From a checkpoint of a small masked spectrogram model.
Model: 7.1M parameters, log mel input, arch wide_resnet, norm batchnorm, activation relu, depths [3, 3, 3], widths [128, 192, 288].
Rows from block 3 of a small masked spectrogram model, named by matrix and row number. Rows with one number belong to one channel. Each number is 128 + 32 x the weight over its row's rms, rounded and kept within 0 to 255. All counts start at 0. Numbers have three digits each.
After each channel's rows are labels from the 100 clips, of 14848, where the channel reaches its highest value: "responds to" is what is common among them; "peak on" is the class under the peak. Only what is clearly more common there than usual is listed. The data: melodies that start on their tonic, played by one synthesised instrument. In brackets: how many of the 100.
# convs0: first 3x3 conv, stride 2 (model.blocks.3.convs.0.weight, 192x128x3x3, each kernel summed), inputs 0-127
# convs1: second 3x3 conv (model.blocks.3.convs.1.weight, 192x192x3x3, transposed, each kernel summed), outputs 0-191

convs0.46:140070156171127141185115133126082107138123199070070129120116121106171075157153106115112179120124076106192137133083168112193087181090160083129151091099121142143144168073114110113169071141130120159146098078180138106158125084108134138142177118154223120107127112093140105139147115090119113079099122104123183165106106137071093096146166139150134127141134159111124130138099078090085074107119
convs1.46:175044076204117139098152080148136153117073150089164157155107158143080150046121108125073156159119081120113162151114085129172162076043142075130158184122102067177114117128095114101121148145099163152136247094181128148137077156124145102137092131134109110155096135094143113152185113099177170127137161129165133148119160129145117133142156146157148077095110098147130152105121126131105089122142132132063139136146138162121138144113119158100145121102108178113129127136123154140126151123095076153133109115082114082068120118095124153084093126086119092061091093081147151137035135100087109126
responds to: square lead (27)
peak on: F#3 (26)

convs0.82:167168158103116108158150120205171121149084126188102115163135134105177137135002073180176124086119115045124106139128163151138131110152113132092154127127106103134108122132112106192118105135102135169110148173112127132111161101116115122124210117148094106069119152090096150118112118101119117111142066153159153152126093087125104118181117087126100088167117155167130130100121114223106119085107
convs1.82:101137101147114113137101086135100138105145124138147179195162116106137120135074077198127088104134140155104195100105127131125144117142097096133119134182082133143132123133127125138106000140084126111107113088136153120194130005121174162134150091103119121084130075146119136123137092152112114118122140111117183114146110125063158109101103103154168088123173167128135097213112155106172090101164107097164091146082113146176144123116114085124132097143127040134107127177145169158110094199146159133111107120118143200114108116122166080175152150170128090135115132095150093126142114169080085092
responds to: the note F# (65); vibraphone-like (41); tonic: F# (30)
peak on: F#5 (38)

convs0.17:128190119067114121097130109234109125118192152125140121157126118127170093155108114131139099124101123110134129167115149138126167179127125164100108102090183151146154110153086127171144158099100121071144146126142086108160143110065138125125167091104095118097128140139122164130093147144201161095136091131129095102099052102120125122114066113100119131093140106134003151103162063182101172131161
convs1.17:127096138103126153211108085090102130130143155168133197164148108126133101153130140024180152098115138128120154101096080162174087181128117106128084126046124139096130119175121114155123135096211092126131164124092148100147111112123156124147165184121102132085123129093108102145141111089125099112038113151083109099116124103092125145119149110165132180131132110130124135043100070078071104107101143170153151077087147104127122188117110083116132068150194134126106127031099137127133096066120166126139092128123128107110112126129089069149135172129105128169123171102084146100143108090092179128
responds to: the note C# (64)
peak on: C#5 (33); E4 (28)

convs0.143:162141141149168120096130188146135138133109095101136136096148128149117102119115161105097121143073123120174134142127205079148142111185148138115070159130102112218107112134077125081079121128116130081103139167121115156123064126115121110104134180147058145148146140122189092087101180181118124087103151139095092087156116150196104121192062140179151092131111190140103193144150143168110142177123
convs1.143:102097086081148119164174123094129118151113146095145144122101097124082198140090078119104116108135048121136142086159136093077168151139147138146134110163080136176155106135097135058075139114097138104110111172182100145116085162111135100114104106116157195113201087085111128135101148122100120103102088110095202137149128129101151116141134094111142096139111165125163143117113137134119131133103206108186141106149127138111090114168157114136168133162060146167138136112075162134116079145139201134104142140162131168071095106156101107137064143118109102105135110122189093109125151174093000148
responds to: the note G# (75); organ-like (44); vibraphone-like (42)
peak on: G#4 (43); A#4 (25)

convs0.20:132189088092113138152106172129145170126121081102129107129137122105128153188146103157141135098126110152102190094095113118077124179118108077099144124130129158155136171118146187087090157200120102088147114158138132147098139092154119091188110096017141133117102129097150187072102121121166116137101167176115124145122088143096146099133090102045094085091142125102137131182114105169123082126199
convs1.20:087149086085126118078088111165190134065154165133105122101149145150144072125127125112108215079134136131113159146062136114206127094175150140040115094141129124128125142057190099153104140123124134174140089135122137138098122122140114140213155148161251196110151129133149193103150114134090171135127150131148122141103146169168127103132157125136124095081101128156137128111127094079177142182148103083117133159142114140084158096112136117148142110089144153104093135079142073100081093122133087081101123135125125064156190126157103111094064134168097118145131129120170156164082118102108102136
responds to: mains hum (75); clipping (26)
peak on: no note (72)

convs0.62:069140167158040126160060133252125103152201187137144094136147168103117131146079115145171097129134087206163132149134139119115082101125134105100156134147110135140120158140122085104129139116150080178141103154052103107136117149163124073104125132129110065080088108133116114118127111068129158096092098124121108151152160117120138089145097099125136158192151148111181093150110104158108154119125
convs1.62:104102169184154134146124106129115121143158174103166189168092089100118139109150073138174109109079127117101115108151156124147112112134073100122111084157114083159112116123134092122130045150161150047141083162083149123085091139152148161128143120127088125149088119161130122132133103129127153156100140100147073118128148138135135183071133078120150118116176173103121129107063132169103105082135114137150123176166119113140111188075210172124156118109205113133118137101133100135075183132156187141074081159111138116169136133116101131147157105149188171126137176110109203219050135175187116137
responds to: marimba-like (36); vibraphone-like (35)
peak on: D#5 (45)

convs0.41:116136065120152124096120138151111111124125143108073069159153132142196131193093158110098109100183094105097149139145143130121104107101184102116165074103119150167042120096083158094216134103138128119135067153149145051117148171075113097089132133159076121104087090111135115127096104129103125164153078083139124139105105142083171137128196139097119114156117146155126219153121150108122109109096
convs1.41:147120073123107121163149101101123149115107130171173165130093160112141076099122125155097181078114110126185127114129097147117102136152089175066099072124113120171077129091062221147126135109122158132058147141156103107107177143132103156112125101131142111136126141154144151146139124159104166155180127135148228112135122133136116097175122109115153143147146157106093150147102147120128206170130084108143178097121147140133197143122122083114119138128135093145093111116155092254136122106161083135158109154138005123125129063127102139116058122087140132181128091135079143078126139145176129133
responds to: the note G# (73); clipping (41); tonic: G# (28)
peak on: G#3 (28)

convs0.146:124164070103094164164112073150105129181056043128107122046151146136130124132161116120185200088192111129202147154083120119112172138117164131133098158143130113160096080183142148110129200083121108140124115114093099096143080125133108172125164120105137105115151127120106141122095115130190109092131167080128133117133139062176114136152135067119144079156131139139144139134115128168158061127176
convs1.146:074145140138116145113092128129152145162168136116114072049077118154156121155098148139105110113079130143053099149076132123093065134156130148138129139113107117132120131201148109132211148146128149180110060118133128128104137100125119166207169093107081116118200112147085140096115157130152105113099089125163140119136145133177101087145131123155146144109110100131155092140096175140107161121122117076115139130148135098100084110200126060109128144179152235143076158101109175145158130133132167127126117111055150130182153096146061116101039117115155097149105116125146137141093117127039075136
responds to: mains hum (97)
peak on: no note (89)

convs0.91:113087044067112146086134179124110115106140174124134120219159141146163113147122101234092113120169116121162098107038120088070165097122127174116109115152167105164143084123126103142121124115138136106115129126118104085126077085114162166117107170112178126147138095115201159152151129116136149086156174086126122110135101051147150148163125153150092170120120156132134118135139134124089083084181
convs1.91:209125155116105255139198117108122125163112150097137175175140152105126182126090077121153136110126121101147112115061185157057129114094145137055134135081127162132175113157101149119111100235148113144113126130131153150147148158121197143132152213135165137112115100134123131112144128142108155143106081083080188021143132113096083084117128146113130130122105155138081147126133159155128169138131186109084130090099102082122134133166150140094154137072101171105124125123133121132088163134158122123142129103132161145114102103126126145102124084113092141217126083119099121132114138122061120131
responds to: sine tone (44); square lead (27)
peak on: no note (51)

convs0.9:156132108105156109068060160170127157096125065156124130108141126137077125125202134124125118133108162109109064126066134130123150150171145111145157134114121104064153090145088105113132167162143152169190147126203127166149122134126097115133103182172026122191146124169134157127142104145021127114107098114092147170120107153100146194137107152136137100103101143152154115180095131092112138097144
convs1.9:164223110097114120154167126092147142102117157143137169117118158131126094130148195099132123105164228085112022131202128154139106160134145082212115106110127091134154124135117104130100171133097128112094108172073090046126152164094124119125138107122138124110154111103123142160169071133117146133126097111125097183147125119083105140128255163126173094116172154127088159133124142087107150138146192159091111118164125134120123196109145144133155129144105090125129112134098108135103102159135131124108117161127112108154112094136107056121112134123124089135124066140169134120182130115164084130
responds to: vibraphone-like (33); marimba-like (27)
peak on: E5 (28)

convs0.150:087144118116110148120142120119177112090135136144073087167164071130130107183103123138147160116143151087091145132150135108110164144160172127114095078064103142129087115144085122130162144138172163165132112094114122054147159107142166116144171121122110093143060142132137183125151113028085108163169073129125192079156147141100103207119181124109166114132120086176099101123078177141109118079177
convs1.150:163198130143103108128118162045129140125139170155135133115129170102147140119139128099129142124137098157151097145157114141169050073152191144042123079169085073088069142149130171168077124172115133151162093077118136177077099126140123125119105146150135117157099123150113146105119081240081208151202078151112186175133111138148097119133133102121097139137126149130121155112125125123158205078163063109169177113154127136091104086147131170109118123121112126142111128156152107149118198106110115110154106139123094125108128122108138065078157139081122082139103128124104121111105193128088083173
responds to: the note E (67); sine tone (31)
peak on: E4 (28)

convs0.130:132162099080178126160115064107111096122142129116113125041124130171121087105128124104139112151104091149148150162129091141111157116120163117183143132048123089202164087193094117098145111069162145122125101125122140162079178191144151138088124098118106126149121119178104119136144087094139143144182085158189145120053118161171105148129188181145149143131096169110116113190130159103154082103169
convs1.130:137125166193121132118061169163101140123116121162111094066152104149117099138119155097162059126102133116091079143118056145116046131150124107148134131093128119080127104156128099146172148132132131179114098127108141160139096094121117144177087091151088053131127079128121149178230175093109123147128087138161121094091132152199126035123181109180147143094112103128113143140134158151152169148156044096116088143132102089133104128155153050079149120133125128092084134125150147106156149128091144107111127146112156135155107087170145115134171130162161102149178134146110135114076110107020150094
responds to: staccato (64); clipping (57)
peak on: no note (62)

convs0.38:148125111116109102094087146118136179156153135147092147154149118110112125138142070143129129103156188175132131205136152141139148178163148105157091081109182114079099151092137080150184151165114091142164139191128061101143127132084091068090120138134096072139156141155132129106133116183134119125104105051068062104162118134107117129104043152123150089161128092158105149152160075160092163073127
convs1.38:102105131147147143145131076093106136094146170139074209125132096122107123150124118180152084125112094104133138084147161148147102184182103096158084134177210132103117131166127131095090127141110113089137114161132166105153136204137099146117093087126117141149198123076111147160139093134120101135134141139128110162150138122080116118120122146107143097034141180114123212135075148136105140134138132203119171077134143175106141097149141151163120169122094094110164178213119071163107087154148114122210155124165145097114071134173155045145155161125122078080136132120138137053108161133148165124
responds to: the note G# (80); tonic: G# (25)
peak on: G#3 (41)

convs0.136:144143118123136098151116118116109089124178141123111137218128131068135111192113095164124122115094182155229106154123111112089137120168142161192138131147081182088138166138167049145142104146166125137188140110079095103126107157100120126100132130148143150146120105120128215132133146105135123103141080174137127146122094059127073152138161114115070142124163123081126101102067155091103083092077
convs1.136:149105142131140171133195102125119215145107105154122102097131102090133170121100171144097179084116124105155083119000120115152145123060128131073096124176125157119109215160103147130106137151153158198105172125119146180119089121125121179081117106099111149118082139123122112180151060131143158116125151082083095101170119143197093117137127163173143165126096109130093140136120136146133162167123141121129138119108085060135141089119165141060127051129087163135121086148125165154120123140134181186134142164133161142163095113144110134109127176166107061165093119138062117127106131103108165103
responds to: staccato (65); sine tone (48); square lead (30)
peak on: no note (83)

convs0.166:106079095043175189097147139062135118128087126140100163094099135134068105136113113156125146079140138194150145116131155106127132193096126134171164139127078077068136078144171172107115135120106133081125117125125096197125138131101106165200135148147075106131145124109139135077123109255099093157157123122103133091131111114102155107106134157145124151089130093130141141113111133112125060091148
convs1.166:067063125117140134110134094130093124104066084100136170119087084114121145107103113166101130083053085111145149139139123091111124079097079125158120096175108075129142131085107099110124136120189144128145094160132129075135148090103109100139125156145101158211166093152071086165161105115137070125138128095140154121133119147102089068123114158097135157111177110083165130122115130126071111143112136037121130092137129102130118112134050093131138124101112108121129116129102132164123114064119120100130115218072121134114086113109125154158109090047102145045153075138142100043205105134143083152
responds to: the note F (89); tonic: F (35)
peak on: F4 (65)

convs0.186:158194119108181191113173136093146100110103140091116144113136136117132090122147135140100084133069117123117122195112076109171152151132135124125058127073096114120177107102054129135132114088136128170142134098096134129140155122103143130212095160113129080110164130088141100099124129116109129147171115074143090141243097116140084116153167118110103098100124101069203084119153178171126126082148
convs1.186:082095100063163138146129116081121141153163101154118132155101113169141087081077135065112092082077098101127061118132140112152103116098136156067126088033130098128030108116145085178125155089247168111118151132142102125122119168124163098133095130118147090137088097157123152141142073092122104093138109139124131143150151140130141105110111122151084129185141118145149119076095151174134127099110140146127139138162123161107112086111123074133173177148089091224178165116112100120127168146093178120168096135090126093097159158127146145137116124055144092093088118112118123121140073079082087106
responds to: the note F# (67)
peak on: F#4 (39)

convs0.100:096135164065054132120076093091133097079061107142124157101116106104143135135102122121137139134072120085144116150130134121129134188116127095098134170127062069140139122168171141221165116120210092135119086146102098105057131111168072087076134121164101110149101118107129143148085139190111133136135152142162162182114065129153127161137155128111143150177128155122073120119191114159151138088144
convs1.100:099131125154178118141209098205112104092165111132099146146125116071132096108147153164141049118141122093130103095149120116137113115140083100148172121136103094161132108095115092132117069142148167133145101108053081103170169086059127149112169115171164142096085089120108103152170112093138171184111181114108116142139122124100158109053225131117104158137110180096140117167123175126142156116130097128070177135107126176165106248158127153136114122145175142099161140129131103091144037226152126133064083104126120126109124108111135122144111123142116120137116130126130126146106132092093148115
responds to: the note G# (70); organ-like (40); vibraphone-like (34)
peak on: A#4 (30); G#4 (29)

convs0.70:191166136069107120154222118142133159124209084141151111168155081128185118134050063116148065112133157097101115170120109137142117140163167147144089150124156087096109109093082143121144126145105094087155139135171129103166159112081172099190063179111064138106104121111153140112142117102111164115121140150136153129141176075114111112153171150127138112087119109137113165116095120169133157053152
convs1.70:146172139099134124162166113149158134132149067087132133150135136107120106089156052048147124092144141160160118099166085123151139100092161128108117100055101200165074128112124135137108104139142105097130169155157148173120121098094129128093131151124084149134154143075133089136156114092083091098141105129111131140105058134171097137108082200148135187129091164128148129130120132069018154141106162161180144149124136124114147173169082148138158139150085116163150130081130145102144064122142117152042109126189138089084168081077158214094146106134140140128114167116123160179129144070116170109
responds to: the note F# (66)
peak on: F#5 (25)

convs0.54:148099182162098090108059122134126145147134136170158109128140135119091102125182114102116165081093149184131124060128129137141132112146131126114211129155091125124150142133147130048077116174211166153169132134082083107163080079184145112154119110142089076130092180138101180135132137173048120119155116096106144089130141064147139102135174089097140151191131146133119094135082076109144134124126
convs1.54:060133148157104112182150145132155133148118203153145249173131168150121116101142159115132159122082096133148103172101119128146112125125118053132102059123106038121124125109118103130055127130151126083095172131085118077089122079098142148126148178124073109141085116151164160148136132108142145082188149127129090133128114129113129112123090115137187135103147150133119153122117155158120143175121088027127069140141135168149123182132081141134157125111172159139155113135163071071089117129069133120152093168099165124140132141149150047200132123142127110119109178130142115095170143082197108143
responds to: the note F (79); vibraphone-like (39); tonic: F (30)
peak on: F5 (46)

convs0.75:123150107105154154140097131124127146137141064125096141112146118135082119132196115117169115125074123076162111129144146087089116144105125112156090117100148108165154098164068181078154115134127111150136104178189102105075122146137066110118094126101071182115138135179121105129119125182104123156111075131165191102087138101160111188079185164125163116192188202129124111159149177163132171118189
convs1.75:162132128192130110091077178168134159119153121103121180117129088154127071141145095116150075133142000066141161076171163126100146153165104122173151162109180107104170095118166122188163145195103178159158072135135127131160124137105141177162124113130134149101159101127128132116148154138138120168144107162137166181143161129153054142108145167101148126137074088121094106106098152105118146125144105142136154043120141139101109125068131087133111143107167125121051111121105115151086090159151068135100115129113109153158100095128121104125160143089107118084145166105196154129121184157143099076
responds to: the note G# (89); vibraphone-like (70); tonic: G# (31)
peak on: G#4 (71)

convs0.12:140153104243142155129080138158131186133144098132096065098136099129087110116138114134107097126145131112132155144135162073099128156130105109118201088179115192101044116151094101170130121103129108181178080175141123112137129114107127096137210120113053122124123104141094104135054119136138153163112103172107178133105157145118134145174137098154108138140125183116131065178161137180110129144150
convs1.12:089113114139159109160123028159111148134138120179149204254073156128105145127186105129098045165156138157125153136167137149152163147134133112116120152108157078159145116076152104111120137140145129073143068142061124129152153107129126142122164148117138140146215172153143115144188092103135177126193078110100084090103151164113125147139099131166140137162134162124160156132128138140143116134159077122156174059111130149085149145180109050172123135135162231129157109100124112129103109150103179160133118174117131093150136109154106146149084131171134139110151149116128168132117135098185138100
responds to: marimba-like (31); tonic: F (29); vibraphone-like (27)
peak on: F5 (39)

convs0.102:116158086106067153183120126136186154152109130100122088161165133170085149174138065023079200110112148106124092142019152115101142187134159149186163134101125125103122154091121182109103123126131096144114137093145107103139162144138141142148117132121136144122123155145158115162122188183126123138089127131138150121135144169140138087139133104143122127092074192110152155116159127119139207139047
convs1.102:175041163126174138129048086147083227129115127146096134121122109104111101093091101147124119136125150137169164136174144085096110127102121138090110147106152127168176121109119093056089120137120128112122096157127067172174117157099085138128130158111144048122085109123100091114137170126094143116142149115155137171120135097096168233106125104136121192150102157140189079140161098102130111171160073156136087145192142141182094138119127153250153105106112100118118138111107179116125096119115109075106147105112130118135157146158124110111149089091133046132135170117184144140152109138150141124
responds to: staccato (66)
peak on: no note (78)